A small audio embedding model, trained from scratch: norm groupnorm.
Rows from block 3, named by matrix and row number. Rows with one number belong to one channel. Each number is 128 + 32 x the weight over its row's rms, rounded and kept within 0 to 255. All counts start at 0. Numbers have three digits each. After the name is the row's rms in percent of the matrix's.
# filt: filter width-3 conv, dilation 8 (model.blocks.3.filt.weight, 384x384x3, standardized in use), inputs 0-25, a 3 kernel for each
# gate: gate width-3 conv, dilation 8 (model.blocks.3.gate.weight, 384x384x3, standardized in use), inputs 0-25, a 3 kernel for each
# out: residual pointwise conv (model.blocks.3.out.weight, 384x384x1, standardized in use, transposed), outputs 0-76
filt.123 095:215161091160058169130081149129163148092114093154126131157121141099207055112019087122133201088148142110160097161161172093121111124112111112096102126114150120137163084038149144124179128151150098120119166071144122089147190088127072144124
gate.123 105:118117063185172201109134200141162165095129181149111104145115152112138143133144124098064116115130119100124194163093137073099115116161175151171145129086148125114135072106150139071129160147161077142120167120141092184199130146080047098120
out.123 114:095190130122107175082131168153116134188072119170182148145102143101179126162145105098173122107107152138121073110175118124184118135086077142132097101154141049136123036121161150162145106156125136089134083125114131082167136109140098208
filt.124 091:168153088215096142152100118159126050203119146134094153102149091160147163219121126101123108142113174143136069150129110078070149104070106153128095100137150156135049118117039137096087100121064124162115155121066123162043169107138127134115
gate.124 101:116123131109129113186128134105189055176195119232118113141158082142130070102134166186128117173099103100137113150103125129128099143107172114122100180111128144176103101117153130104137138134070226125109152135113219122195173135163164123101
out.124 095:075045079186115083145144114105095126129165149145125103096103108116069067112133090094104123153106191143126135115146105097126167091131105122140103077117126149100166076119091081173125086083175148132096114145103141085096125114068108176
filt.125 104:171129158141186132126193158193136163136085090148100083169099152136114095140108108069152127089151095140060176170096116149126162136137182149132103124152173104176100136078083190123188064070093135092084162107134099179151147056077083143118
gate.125 091:176193205199095182156126157095131146151116093122162134103150044067108027107097169155167098101069139096101161112096136098137111155091100123129101148097102175158161097170123108116106113133117138108129093116159188129078135167099160099050
out.125 107:133082083125119140099139114159141168122176101084095125110082086111131036146107120158148123153087148126118157168142134069114062167140112088138245103131131084110138156109088118189098108147067114080100100089086158120156139079075122174
filt.126 092:177085095203113094186097122121115116165095170157123099145082108098090043157051113165173075194087098117131161174152168152166099144122113121152158148155182111151146149069024160101093118141060165119121146110081116087071136134093149113124
gate.126 104:139109122135157166060122151115109055107058096156051115191135165100110159071116170120096119149131124115132110061125172135150135129110156153147075151102151110126137157107255075124122149106067204106128078150077131111147106143106113198136
out.126 100:091148136113223126156103038130081150169065087125095170106117115157139190180133199175162091139162161176115059096130146125107166174098106083097175096146145191114124118160105117126167182160151180069175104130147159095067112109097125135
filt.127 100:092189131161132087109179103147143132111133122118151149118121137146107119102096044088114147136154056138037103102155116147140186137145148126123150085127132108164143182121052165168114178141214174093056100175149061159130093151182162141102
gate.127 084:119160110144138160127144131069097115115135141191124183132195070089099126128150122169107148154078145162140102156149164130079239110119190214145155141127148132089122167124150141097153091112162163150110143158223138127247202100153162185170
out.127 104:088036115151154102129105080154149127160172223091118123121110108138151159120154133117095119160146079142116094134111056141158068128152162142136135090091143102096106148148130105132143210109166156075124142147139163169155143180132130122
filt.128 101:124141096133128128087139147134138163127113129072175108176122099147064136149113114204117158115148091167096167171102109200116109135112141128165102116144078178118083073095152095115124077202158127107181166135158092080140150135134123118112
gate.128 116:040173173119175152131100043091092167131156129115122132091118189105161141061128146157186157117175107139108149104192148154157170161149144151111116122205072091097095114113073167110111120173157180179131155151134192126152064104115175158123
out.128 097:187104134138180090127171098141134149146089111112147079136130139092158135147109155132114122082129117128096125091156122204078118137154097105156112105117130136118172169108133117079119126190076097111153101103096157149144110152072131208
filt.129 103:137132186127196144081095072143127094117170084154113133103152185177111066173244142121076115168141146127108096157153134178054173136167099161146113194136119184108113143105121125114075066141090072143194053182135248116100153124206100046061
gate.129 091:099109151143098148095136068121095082176128124141131182076170158121194100198129169190137120112133130148154060200144163136167102122165147150154101107118148119133126206132094143115152115105157128128104162155121122159118115149143124162121
out.129 097:082083078091151137097152183118101141109094138103118126121126132106124166138156152136146119149138152135155132146116201157112106138125175152143089096082108139126141035216192109115138088093137108122108184182090107144095114107160124158
filt.130 108:137114091166149089083153118158153076103114127118179128121131124174178102098129051138123118132167146142152124122140140144162177101109104063123117090067148123185135104171110126211132128096137166123092121140201166164129098192146139093132
gate.130 090:105148084100150159053105116091155131084125136120092145150172144142143089079156142172111135121062160149059143129105128124160152144096156170167176142138078090070130125066169101155146114137148190119113126156098120082166145164105155105198
out.130 096:135090176116164099071122156144087078121159107142140146170129112152149119149176139173120140125194191086122134112105151112165164108124122148150152160125130138169176236111118102168143131143127137174126122074111102107224119165203133105
filt.131 092:082154044189165144173054154133179087146106123125128063089167112079122119089097165185124061144112127094168129161113138075083107160100176120132065153146173101144155144130089081072189174140108101119104104087149091081210174109168137170157
gate.131 106:136086161132140134129123117136118157119112147107118058134177101101152179182177163092113099123124141061097183075070149095165110122149120141201136084139120080101204095128163107103106157130146161077158144079061073107105085131120134088119
out.131 102:132211116112101139161151164104117154116110120121112105123088098137121163133138123111122095168180092114121123127135084071113123167111109101104126175083134085140187068164108125111119105176103138151115106195141126176128164077106135150
filt.132 094:137146121142110145148108094140101146150149111184116034083108127135111109155118164132146153124100110164182140133107173176164103166193146176078086157109077167136128187112115116161139179106102144149124108144149054063126116131146157033111
gate.132 101:136161212106092133182058193158161152128173149158072130145129094134140095136117172111113170123065140124135205111114071056166090175135118101110146119063155173189134129074151124123088145082138131198142146118087125109097142122126126121117
out.132 095:112144109101117094191093147175125096105101149105145112151125139114154118102115057119118137137073103159149143059148128134072108149112150061166102140129140145066106099136139091167101085157074111099144147074121125085104141145094151152
filt.133 135:060131063135122157115071092084110071164118181142098229147115180136096140123144157159179170101105092126099137122120134127134179147148122101092148090103150109101120197153047061146129198113110091138143110090121111131138152175115165155187
gate.133 094:085119140200173100116089067128126149140166158123109115112145140099136068249146087134160054169116187093149116104095194116133153146147146162155151143178064127090102154084124140088121140121085091139085088147143121141106134140124117133100
out.133 076:141172138203142088100105080123095066146086182194115119128113113122131118091088055167130201092092186141113111111110113109181091123106148122150125204124107126106082142131137112145121154158124101114135120101120166109130140128106110235
filt.134 099:095157168091123122121114110109146104142095099143097072138105137151070123134076106095106084109119127076095110096133087051108113122147121126123128129107150126047175141147028201099108101088115110130108095128124081115194093170045164144121
gate.134 104:122137045148126147158154095188178144150087149162107159122130175140135125160164192142153114051062169140155123156124121145145216083119128066089150156184128088122147112125104149104139172128158133168101174197160104142144147132165168138161
out.134 088:098056121149078144143069139156102128127166129131121115098154125121152103136140090116125128131145124145100128125106141142180104151124134103139089103160142124138090121046127103145140094190176161079125134119131112167229139192086148080
filt.135 089:093119115207124174184139148131132091189094132126153097132100098082146126157161123148081142147152064137116167163091148107060094131097140144159113120057159120169078136148129157138125143151144120178120117140149085087113086166118158117122
gate.135 108:067175150104159096106059129082196164167113152030138159138141151173111173088119142203169145110106142153106108179123089212129140089135167072148116152136163095109168093162092174119102085153148160160093100115099144155103143155174136137134
out.135 094:132106113086108079093114161100148126094123096110151176128117110051087114118140187144119092144096106148109119155135143123157103093092106144119121152120094084167128128048173105088114134094134132124144149133134098127127136173132116141
filt.136 104:140125165117101092093070168136096098144088146108149125138153200080136136053194138150114217080145131111109104173148149128108088130148125078182082113159115158129106140176137106075128104114112120198098091136130159113111100140228137150150
gate.136 101:139145161155081096193122051185144141127140146080164064148048179107123127169133088159162116116169139172121128127161172100133139128119182106104127157172112123131167095198153122192110142150110134166105103201146144120124087131111143168051
out.136 102:119084107124111158159118164124119181161102069097134161155177145081110159121120106154110153111140138117137132079109147154130111103148151116121117081137110068133158066153147109171128132147115111005102198163149088126121088198101121160
filt.137 099:106120174078110132130101166104118139139170174167161154154181087150109159089136123154135128110123129122103097108144196098061115142175163101109128121130098088132112176103048123137169117099157127124116102114116100167136110137140110139117
gate.137 099:095101136070146092120084187110149147145176092118128147118177174171141110150161165087114122085067041141105144118144129092069100112092123142153195128147114102091128164120194129150085131179132163153143132125126161073011145089051086169140
out.137 110:111102179107082148102181116114133138109171102112158099128143124114110146116155131122106099160088098098173085148123167143081100135158154155108089134070166126126092110140124066059111100146131146155120101079139098132127110098119097089
filt.138 095:073144054237102094122158149096161150084172104154153107122147130115159111167156135122126091089199095201129101121099149190122117124121154162126145094115135121142148184120092066168118141146101200158109138084142189064130093124083112180069
gate.138 105:108115077173166113093115120112099088094159125075149105126200094164142118119149128148155092115129193176194173139156177125128133109172161099117068106194134123167118132139096147151238093099132117161136119206058155109105119150158142116147
out.138 088:118112084087138048141098140132113069078066133136127086132092147086096089119134097126113141084103113116135128136119072181090162166131134131175123113124091115149179189066105054092112117082148162150129097177150170126170119143183159167
filt.139 103:113122136128152129137040123136111141126136153122167184134139067124072098148153089042180120134091192165146051137106117118158144163143120145122153157133143141119125148156155056111162072194090162142178129183135141069153105126126124154153
gate.139 093:114135121127090137071159133077155118139160145162109137109140174094145152105184163150083097135171176108171123150082173140132185159149189113200108169186067105123112151129143114122082153141133145140142100144143153154124207124172159120156
out.139 085:112093179111079142071150104149125132144150105162123128110137148126090197122095161114175136117058155128069099103154084122127144137080101161125130120126154135114140141135134144083118170160092136108146118164078141167150148168135134126
filt.140 085:153095115155153070119125172143158137084159094111036061178109119080134108100073105080113152139117099137101135084163098184143143122107096111061141123120112109097156228147099104150105124113133126152182131138127140105136096126110093137121
gate.140 105:132136157136121136122128136158127153139132126167109119176134117095082115161097121106108099180133133134132179184121145163103092134107093107125120169178088110098156135067123135107088107156131151155191131119098107088052075095110133128132
out.140 091:133195180130148139180053160135178166105129063121140133144173122128107141178178092154130136141212083154116146146173134119122161089128139121159124144116166168156138113152126150190137151139102137101136097099154118130212136156231166184
filt.141 099:157170108220113126141100122152129112097067158141118080110095109139115084126157146132131174122130102122061140120157120086077120090165050179152056091051142198134125123161142095111117099143105161140083075147097111154146131059124110078150
gate.141 106:015153173103109161187104073111149107148123200180096152177110105070071169099147089113077087177194143072160168168138160093141091093141082111071182134118135160198105097146088093097131125059000141162178097083080160155165124086120112160153
out.141 096:054115153147098147203176209162105143155151117147120130105128120161145120073139200083145154128197143160105104089110118102145175166126171104150101111110132078114134138136163204126125115119129105139132124113109082135129160144138171128
filt.142 098:122186119194172168091109151142124186151182094144107093113160222086156129134110115129132123107121119142085105111116093169176152127114181112132156130139163141130101135081140134104187118095063090134142142119190103148199137149113153157124
gate.142 088:147119173133025170129042094116128091126091073091183117129127128171132077160049098143173156102118146172137099127179085110094074140138112185161094165131145115083176141114138130142120148125172158188169175185119063102133106143127136115133
out.142 094:161103058172098141007181175151157150120124228139146095089085151117127058193119165096129154044111115122115084128094109160156099098139162179110171140141116088121150098080107125128125116111155126114126110127218145166093146116125126168
filt.143 106:141168067126182199137118174196137077125104103120077105137101114168083083150087161110142152154177131120131170139106114173119130140135132177106143112130146175098149206092197133127189127156133160163108103189067210076159108111178125161135
gate.143 100:145168089116087127158165116181141057169124129115139164148103121142119105096098077160130121142112121168133095125139098104186122087116128155162157118074128107134153081200150192211195115093144137186080145138095172108071104092140129128125
out.143 092:116076140133153109149132099164143107162081112122128176148162109164217037091156163131129128099125106102091098165163149154176130130096130102133096162168136119120101181168169077128114087050051106163148099139115147037156132059125138105
filt.144 111:079125134122057124251132095125093111146119088177204131168174063115057127097187186179167133100144102063152138112190197165127088120125121175137185111129114131140142195155147146173170123155144162139154147191109186091048129122146126183092
gate.144 101:159126148062097102119116141075175160163139166078118079098134133131115119075058077144171111162099113134166051077056105169108135128174069073087092131135200151147113050127108107134150133160140140164120167096137076081119153123064157107079
out.144 093:115181129196127045128202082172150077143137118096122139149105155116161078115151098169105122128148180112125140095153167115077099117106115097131153145070088104134127146173100134144135084107119097154080081125119144106077148085102119107
filt.145 101:132090205190174115120201174133140221141188163183084121111115144128113154200181109118168066118124165120085154137111160120127142132103135094115160109172149129104109087114164161108192179103161134124131114148145139080136079120141129167127
gate.145 092:080187108089177060123094137114147143118145105171138116163119197144165143139255161202140116130174113114070124126134137110192159109114121104220109164174129081193116149067096161123083168119198119140090124188159134176156115130079141192161
out.145 104:111162160096126174132166093155114063099129105107175124103132169189078079097156067129145133110154153114163161107118067123098112100120094094116092140143131154138126136088118102179111092139156122070197089100122094146137156097159109178
filt.146 107:139118118085088121117136122132113157074133091100110123139145120156106124085113227080104157108090124131095129075132091072108185097098177072153150123147182142143126167186135198120104141215144156171158172125051180115079103089101128094099
gate.146 099:128173089094152132118077106084145158096185136157159104152140117153149163162097149046147083050151161163138110079081172108107158170101098149185151131126139139115123137145180113059142203077148170149137110151110143109133132160107092092098
out.146 091:159070158120117158088137135133161081127094087109138121125197142098110202131137067172144113173126117142176145108151185104141116077131159115093164097119183133138163085161116149100143153097139126072104133211163146168203122128127150173
filt.147 106:127106201128142227219164092081157121075122108128100138143125092111185125155155114098131133162166099144170154143140109040093132081156090059121169128095168113107132063149096156143130104022128126156120069082116169091110118127172071108216
gate.147 090:118197100129151095079133107083119164108060143145133106109090145109173115070168051105042157145099120130105116118136109089171048164156149150185108103134141090172108134126103149012142098135062074167150149158117106179132102212202098130117
out.147 097:124121084117167147117093130114143167114119131163151157155103153074101149118100151124153146099140154141150082133092070145178105112076115096113152098168178102119067151144139105092123177124154128098188179107149102095100144204113120198
filt.148 102:106104134137206104183127071134095082079140129114158103110137153107158141162146102122108166111079106147115103084133141141119128159081108208112139147145166127116095153099190092096082092150139205124083127103045092065076096129115127164117
gate.148 082:126171175095130109100090145094072112178130119164138081056075157116180100121033140088109063131139078073120110160165125178111126095099151162138047139157093122160124104132127175099112140074152156106115165116093091132153178160096142141034
out.148 092:068097152123194127104093130141147078137099089104130133120143051152168152107158109152170165165146144111157121151122161150107185153177129116136129020096116156141069101120095127170157113161165192104153111162058138134100114122120117118
filt.149 097:158103132193216168091102088112150144147109105099113159097105102066122098136159187103103101108103176118133082111131127077159098158145120119098118108147192137131182171068167125114116087099155142115141093154176063103052143144109136127166
gate.149 094:111188130157151130143091135119154102126124116121126155163145162136168133115168077163138114139129119154166098133144150152131178154117151135166152171125153096091135133145149127129106147136121110122186154154164184129144175121180153154180
out.149 095:099125159148168126145137155136149192084147085125105172113165118135120116214099084100121121121090117106147115122129142116135142104136109145128065124078125109149127116128158063186145124116092115123131146145053155167088139133134130090
filt.150 108:127161121073129101110175186162153046122110125142060099119126202132115179131163147134183157106133130099183100105157121089183155175099192109114166131106098102156096130098171160085105119134157118109106156091137169161141134154141126164139
gate.150 105:138111111122131106106150115101079111126101140137154118180176100168122107145205183089082084072109189127105115155148074053102176099106142149128178207140166112159103160098154141136123110106137159124116184178070085149171109158103121108117
out.150 087:102189116096112184083113118100138122113095101083171106148092118116132106121092103139129117119123157131134108103107152108125131130109201160096129139121093151119108092121126122155101067201125134066129097107099115130156142093150125065
filt.151 107:115114089121159105074121132135124148162092141083137119134115156144061108106106172173106124151155152150062139133152133126135069091078157165126110122162142137160139147163143119137109092100150133107069167091110058122156147097123119085090
gate.151 105:155161103144104121070124131110119094124140096153144119164141185211117109017148127063174125132147141170077154164125111160127153138105104141176172113110122163100165118130082124130075139139128113152155114174126126209081148159109090101093
out.151 092:119111142157131161137119103148129167110168109194144122087153154133160095107172160149145170207135117146104092103167094127131055088130138110173148127106150121095061134136124156223122104112181150105097141128146066179126106187088148139
filt.152 097:096132149131182129101106085176168177106157115144155138064094156152132119125095130097096112200087187050085162147073161133139115092112118128092195104078127154142125118062096091179109122120075063188170120145157088172084110169122141120091
gate.152 095:169146181090136150130089063111101172139115149096108150165173096068151151133088082128197131114099134125096128171111191202163101129119160100159121104163158131134102113123139106114164121178174154191181109101153137139122108114091158127106
out.152 104:149068149104115126138192103160110199137098135107123097163155193091158138149114135133133150122105094150169156112094153166197208138158106149138107114138158097147186102126186110171099119143102124146129089097094106120118126086156107107
filt.153 097:097149159144057082065062123076113096143081113102119137107146131148108103130120206104166180102140136169179096097177130150092179121186072160142172146146158203073138094099032171125060104126101157125139118109138127114121104084103149128117
gate.153 109:052140095147089163049053149101151095107146156182161129140203112150169172120164143107114100100099108083091179199130180102147142141116176157136096150140126105113132134101141166140174096152092144119090143128108143084126081145167135144120
out.153 101:156095139124107101146165116144143116126077107150075158124123107130104135120146161165148160100085170128131175167130145130080149119148137203124181149116139083147159123115058104137138106161050131103079158151130130098098142180151126170
filt.154 105:103176125157149155127048124093090124149112160128127114174130188059123174175172108129142097128052124122093172093161064069175136145090132067105091126131128125114113081155186116163122101088109150052108153095145088124195093102154110179172
gate.154 090:159181152151069195189175161102096148133128089126163152192140190159099151172204169186086127122155063138143186124089129183115090122116154151132143145187112171104081123119168154156104071171150149162163208114059170149122096111171089133077
out.154 100:146172174103167164157160108171089121171231120126113156153164119148137138181191018175133112096096137083109144139125105112134126174119087090106184107141126124135143140036104116091116108123155121181134182148193124130218119082150115181
filt.155 095:190084182183221142133147111199129145132138124157152139110162147162125090067176097118155166161139204110117116114135128198101103168080143185117102115124153091113083145071153139126145100137145166178111125125084179155126172111119144103165
gate.155 102:098145171073138147149108115170124162166138094137142137097202146165135096167132218174116148057162088099167168148103079103124080155082100078195114147169114158137119093123133087118133161054099088077078077108121040155167138125113146132085
out.155 104:134090173127173120131127200129131172141157207100127159174105129107138150165108102094149134100105099151108112192102146163146142152140095107136148142132138169095094044090153127112153143157159110076129130183106143085088140109080103157
filt.156 102:168137163210147126144117056158158110133150069141108109144126111183072167172122165146135142103059153122120058150164123117103125145151127178097126219100076095084114152161076163144136191137070146169179162074131148090115155061151110178132
gate.156 084:152116181129097148102094128143090179085118076110089085162165188151167119158038050129194134107205111135157128104181094152073137122105085158091088146181138143071142101147148151118122157120082179230151104178143158095076136156150073107159
out.156 096:128127117077088064085134083115198203079151131146145191132102121122115139109186133120111113137074163118104081137108162127149185145118124165171138111127146128104074169162145177127151135135159187116120115130129098141108151120116142175
filt.157 104:173087066156077184140116160133110083100146119120151118137089116142086170150171159074142094093123174124075105100113169110140165131157148128122170141129146110139100098098127089113118150099154142133107157122182060047136109181128084163144
gate.157 103:074185041034149117080120115098109150127172112122147128135124141136083087109161127165118100063143167133131092138122147177039148095112101124159124199126138111123169152051146158077117082118117072144174130196109102150149102181189129180065
out.157 096:144138167110110255139107153180118068056098078115157150145157115152063173114070087157123126146099171116149126138062129118138118116119076078115084107105111155115044130133098136150157131122115142030071108083113096215069138111159135099
filt.158 110:185097172161159127176165078101175120167122178101164077158105130117207125139134075119140180180160118061163152028142108105085085102125168178132145130110138159149096130135086114123154134147121132078114160108088164082193111180077189143085
gate.158 110:095156119140096115185141119087145131128136119053144057134141098137039167102147090188100127132165142114129090122151109079102089065175124089119134093135154145133102151109111059124146119148101205156126047107116130072125084103112075153126
out.158 107:119181184080149116071089123130156067153096054119120145121062109118106125073096120149130142108153126163145134146117086043175155145139138073100121098111110115162165161111150099149136124103167138165157130174151142105097127110160120192
filt.159 102:149129081073176113140131068142106069105146140089121158138186144149083108117081146150109166131155131112159157135126146183168118138084115151147126169050086091144043160110192108131095161161091184174086127141168065100174121141094085168110
gate.159 099:091130155085127087156121131108046145079173116143159108100129156116110123139093170092159121140108036078127168092125120139061113148130079097183097124162160087098053127122160091102132132162131109042181116164160156121191133145157146134121
out.159 099:094124110105146155137116136072100085119113194133122107122125146151100151083172145198105121131179076101126150108090155175118184096135163112161156129118176145135168142160136168139144110130122129118126105119131095201115181093116151091
filt.160 103:144087096093062132142157093041129132155097136135134078115125147157130116123090133117106180076131143140177165090129136152150076140091095202145091120108150108106022137107147153076096134158135145103153116135154133129138135143114146103072
gate.160 097:178102060163137139103156107172147093139120190121156106148127170169173149167150236094113114150172133132125133130164099146130161128104239139118139198138144102114125147057096163138141116106149117093163178123146161081131099173098108149105
out.160 090:114159114089133197134117059115147144102104091110144121124153150084088141111097150121098117091077160090110107097156132146099064131112102097132123112140135106119101138138118156119144112102162110121131119142057120128080145111177085107
filt.161 099:122111127144084150216106159070149084145180126205117087150105049157111111157076083081168119118111098125125163116134111141096067125168185156133082157108122139137155079105182120082130144126167127144102132136146118031139155117147102198079
gate.161 096:132133129130060108151102039102066126129139154115137134107144135125036143113186059104074130109158090052081170102111087142128127174093106144090108118075110092135044114118080141062133169098120088133145157149146122095128115131118113118119
out.161 112:101041144156088118137103158103069108159179142116089149120132132129165182084132168130129099131164158128142091142113106086145138109129065104144137158139130127132184109082126183097144128147117118127111117158141161141124128119117120155
filt.162 084:157106109190053128217161142127089145131137113167083089179114172139089078156069083184125152144077133143110081095097131095132115137133106163049101140114101165130109158188124126164125142143104145101172115100139115207125139150106137141094
gate.162 106:063175103137182092123094098114128156088163132119165058153092146096145125147123058132117092199164101113145099141143132156082070135119150113139101155131129115108079094123156132134062155108117109188143127152073062089166132193064117079167
out.162 099:122175027167148132115155153112067093153119096138131114134136143160098103115104136106150097109154144157143091124137133088171149161091131154155133122145111104114105181091154161115154142140154150135184102168098112163040149072086162070
filt.163 104:131208132138109097165062140090087142102068160094109150172114115125083088075149168145172198138141125083134090124068116117127121177137092101085165101119143131075109155004128132118112107100163138094122190108132167138159108166118133083105
gate.163 119:129104097103069143184162152109102173146152153131144112184206081103102042117131119115156098106128115063106115113074052169026132080133087185115148134151129104166093145172054152137111118089157164148139094090141170108188118137061127096145
out.163 103:081100172182195142107132128153149118157125100141143153117093131145093103145091132150139109133147101120097141120130113079155106089162139082106127093088123074114119081171142156142123119139078149149142121072154145124137082172128158060
filt.164 095:102159157156109086117051178144105166138133145141165077079111144127123147086157133129121139093184085078156073121179040141155181136150128123204135138178171143133187099149164159135102159114093148166105173154119107166095153119084124135136
gate.164 093:176167098134108150088057249108150108117115158173108160177096155083133149168082120115103216094165201053162158122139120088157125107127115184181179165125112128135132115141185097109153155124133132149130137110105144123170114150073177074157
out.164 105:142124101123098109128159149122154154133137125117165150121147137163131130185131152143168116177129133141104170146111163141048093139105095166112129088127168090166155111182181122180177114091114105127155149070076169174109116081022136182
filt.165 091:156112178216117141142126067112151203077112177141168084105098128168044140182134191154162135119111113152119140179103094095145119137116112184062094123115162181058086149127133100107124160104095100116130099107164141157173124076146152137092
gate.165 114:167116163157056102147094072152086150167169136210095066131159073127140173083107165193146101148070127174115148183163107111093075116096161168165130109147109116132063212124128131081128072104080181075169138151073089152133159147079136141074
out.165 095:103157185129130093115115140100120173111058062111175132145099140109163098115167164153108102154153157088146148129096175164170104159170085134132117147135122077115194101084156174126158140048151186116170136144054153127182118126086175119
filt.166 110:152135173192091176117104114123083160172134123141088103072193126127139145132133067193123092080074151122152088127108157038175096097103132115155152098102112089097105123104107106088168101079172158122133125122132107176096101153098089143101
gate.166 095:043187157108173154148140100148170068096132129151112132167140143085168071128154181162141169085116085196186117180168105172100138105105142069141160088133170161122117164171097104112157080120167119166148153081123217128072144184137078123145
out.166 096:175137088096104131050087130146152163144085131136106167127118114107176159090123183123097125139135138120125091118122165159142128093099118116129125117078109097120118115138085145109141124181056150082067156174115076111117150144154088059
filt.167 101:102196120151106130054105140149115181128110090086128079108150141144123074200123170153106071072107087164118127174113140138190132124145186108084138181077129089103180172096096172148077052143125125136148175134073178109145152219173088144092
gate.167 079:119097149163053223138090140122105137115087124137146133188088193064137192177061163073095179149080129129121104150164139086198168133143132124175135143164101120086156144060124127140094112105122098141177152145161067146081153142102157147163
out.167 092:111127042119144180113088080154109103128105179159147118127106100146166083193127077142135102102074160098166129113109152082136125138151116115115174106161107105127114115123127105110135091140109169153115127117165180072164184152157172076
filt.168 097:123191132125110161158116165142131080147100129146130184158112079126093142116124149096156111060147047088096167118167200064171128121096122142056096154165108045136147071111132066143138227132149156104132096099170118121103115122144115130142
gate.168 088:086143070109094114191051114156128185130081100118094162136059092107095096120066108168079102120110104149145092122071103067119149148115095072091134099136140206129137091110067145171130138105169137097159142123171135235091096130096186108138
out.168 098:087094106165190174179120136117182129122144084154105161116109118131098147094135134172127122143184066108134112156119187138142112103132131093112126109068122112156148116105093143158120189153131127124124137161123149127112121107135121074
filt.169 099:138113079149106172170128092131103090168136181181156080134104129099146128119130154159136099097117119133151137127154103109130134100188112110150110120079050121123144069158172136100163092086066115149123105153115144139122126135164129070166
gate.169 112:104155106174126118073120163092114194148150125098130130091148093114159107073130102134141117132056083135094144124128177108140093145130144155135080138162152168147112114114111127131069082124142094121137185126136070077105139137145141112160
out.169 102:108136110126119091121142142140163113130133191120126128160116134142127112120134170144119179153161149147153102192087096160104116120104169148123099118131130112136183107100120160161091190177168078153159133151131132099097134094035124112
filt.170 111:112144080169099121131139112135077160155077127129168074117153169170177133159156157093089195138120076156127137075146151146173123117122087115177153095134098123123068200113121170111193172070177152155083163122080106131047129127072146166126
gate.170 101:120117135142116150074156181110173136115149110078079143082125139104136150104129192152187159109144167066108167076074168138065128183117140147094105132128157107098104138088168172197118178132131139090074099147146101154158162080191086073144
out.170 084:144170153138156168150097158152096114140154159136117130124140142143157125116165156154155161133145132142134111148177164216132134123140145155165122088137115114128143148144116103118129113163238123081137119119135120113171147127065136159
filt.171 107:082138186083151177162152160143120169068128126108117096154166112146132113092149077090150073139150122150113070147184085164110108146195105077115152066186123128136141180189143141153203074147116065094124112063105100088139102118124108059121
gate.171 101:112173135143148222124111151130136145106115120121121156168112188102191141144053150141070109121177114137178166163102117138113105141143063146147135176166125136125160103183145146171189124061055163070167116126143181114150096089141112111045
out.171 101:139147160103092149081071056143129138136104168154177122136129103179091112086038160100163188149120141145133109120103140059134114127151128189126142109158130165132192160147116143086155146144104135157095093100103122168110131115166130093
filt.172 097:159107123170154080080093099115148110150116135130053188081130105149168122078177106104074138161164094116085127146059144095114116155096082155134098121100140130108142172159053219165101116081166130132117063122164189156135132100152135102155
gate.172 103:083115106121121084122175079096082113088152146165131139184136169057081197123164121160138106179143134140108132119152200097146054124135138123168142185127122173097094094082210181070171152130141127204107116126140087096063124079096136156121
out.172 098:118125073089112144129138123085093147156109127160178116082175114194156183202107138099133127088115121107120164117125125064142132140122073061140169155111138136068088085112129163098122170107148122110141116091167159122097126169060187078
filt.173 100:134209088095145119094082145195149169134159122129140030107139167182090086169110136136081195166178117143129131163093069089104181141039134156124145133134122164150131095147060114147147114100109119125109132063163116132124125128128135124094
gate.173 113:150160060157164090116120149153131069095125163119143102161103130122175150145131061155126119168103077156168085120170166105107138140087127139154151108120041126187139084160121101135162149153090154132156130156192130122099145083190080126134
out.173 095:101118147131092106191141119155150116094112110166128164166173181165109089135115164124142101145065120114156134177170087170071168102170086068148132157150094138117147045143138122162106049126120184147097138162096122151129131137105176167
filt.174 115:120187122151086033053131233125122143159173154111144136104149084123134156117139134121168090139118132121086151196116156120143154125093176121109133136118125128181094139112139131044151126181022138111102116084149158113131143123149112063107
gate.174 111:146080170150100113066081175130115172108110037114106118036149127159128121146094167135104122155162147104117106097177129120193098095094178157147188158149144126168133159146029096100141137129175122083176096089122131119106097077126144139150
out.174 080:127153174178119111148186083172159089086129076108122144091149103093088112143115139105111136076089058120070177140150151134123125117146189157087151194113104123122175134162120121111126146152103116119150110128093110072178127137081126144
filt.175 090:187130125081118107123167163153092122107124153120160189138140149165071194130179121088104164153169128136099073122116194097129108094141115114161120123175147166156138107151170111144108192105118162105149147055126126172144123183136163095144
gate.175 087:076118127142128126133109033147083115123112114139192131126112118112100135148112038108042172158040102138063097131107109132156132140092120150150007094138115134127074152138176103114136110113158104104137087080137082144151116135130065122076
out.175 102:148055198137134138083165119144095187133148175175087139140125125112188171190151117167179122113102131116111134133128121136152147147122145126157167095138136111119145157135113125169148119106153139112132150106117188114145140098097174136
filt.176 099:132140068053186135082108154118139148144156150109125107136132162114152127125160161125096056145122108093130138147104119135129167149099144125116164117143117059190093145110133149152111121096110155125185088128159108144094023123156121108122
gate.176 099:136189128225101127152065196155148172132137159101118211176157102174191124193084142130137152140163142156091178172168173100140101141164148098056158173101119093101148167113141166155157135085107132109157194085147218104099184115216125072142
out.176 102:125131114154157142037096182116108075155092179126115120092159101120166112200104144072130161093047216127118134119134091059125123130135141112102109134122155173127137197114130162154100087182156096110160122129158083106160138127071107112
filt.177 113:130175149122119059054157092110122161149067090145118121145123086151119112124213138078150157084123142125127178123054134112016157159175093093155115095193126035169110129156197139079125144135100192152164146162121156075121102089210165130074
gate.177 099:101157146115159127086152148108135150128136094103122130088154103103108163187178136138175106088176161129146149118102074101109139122107135106091139153137137148152122115101142153104125137181129166133152141142133075118106130054143149112163
out.177 086:180139150098137144174105183109127123145121202119132159165143143132167121089122172119120156182202112153152155159086091121138088114106088157077170139173127150138118158134168105144097183129182142121100196126130143118166163119086128086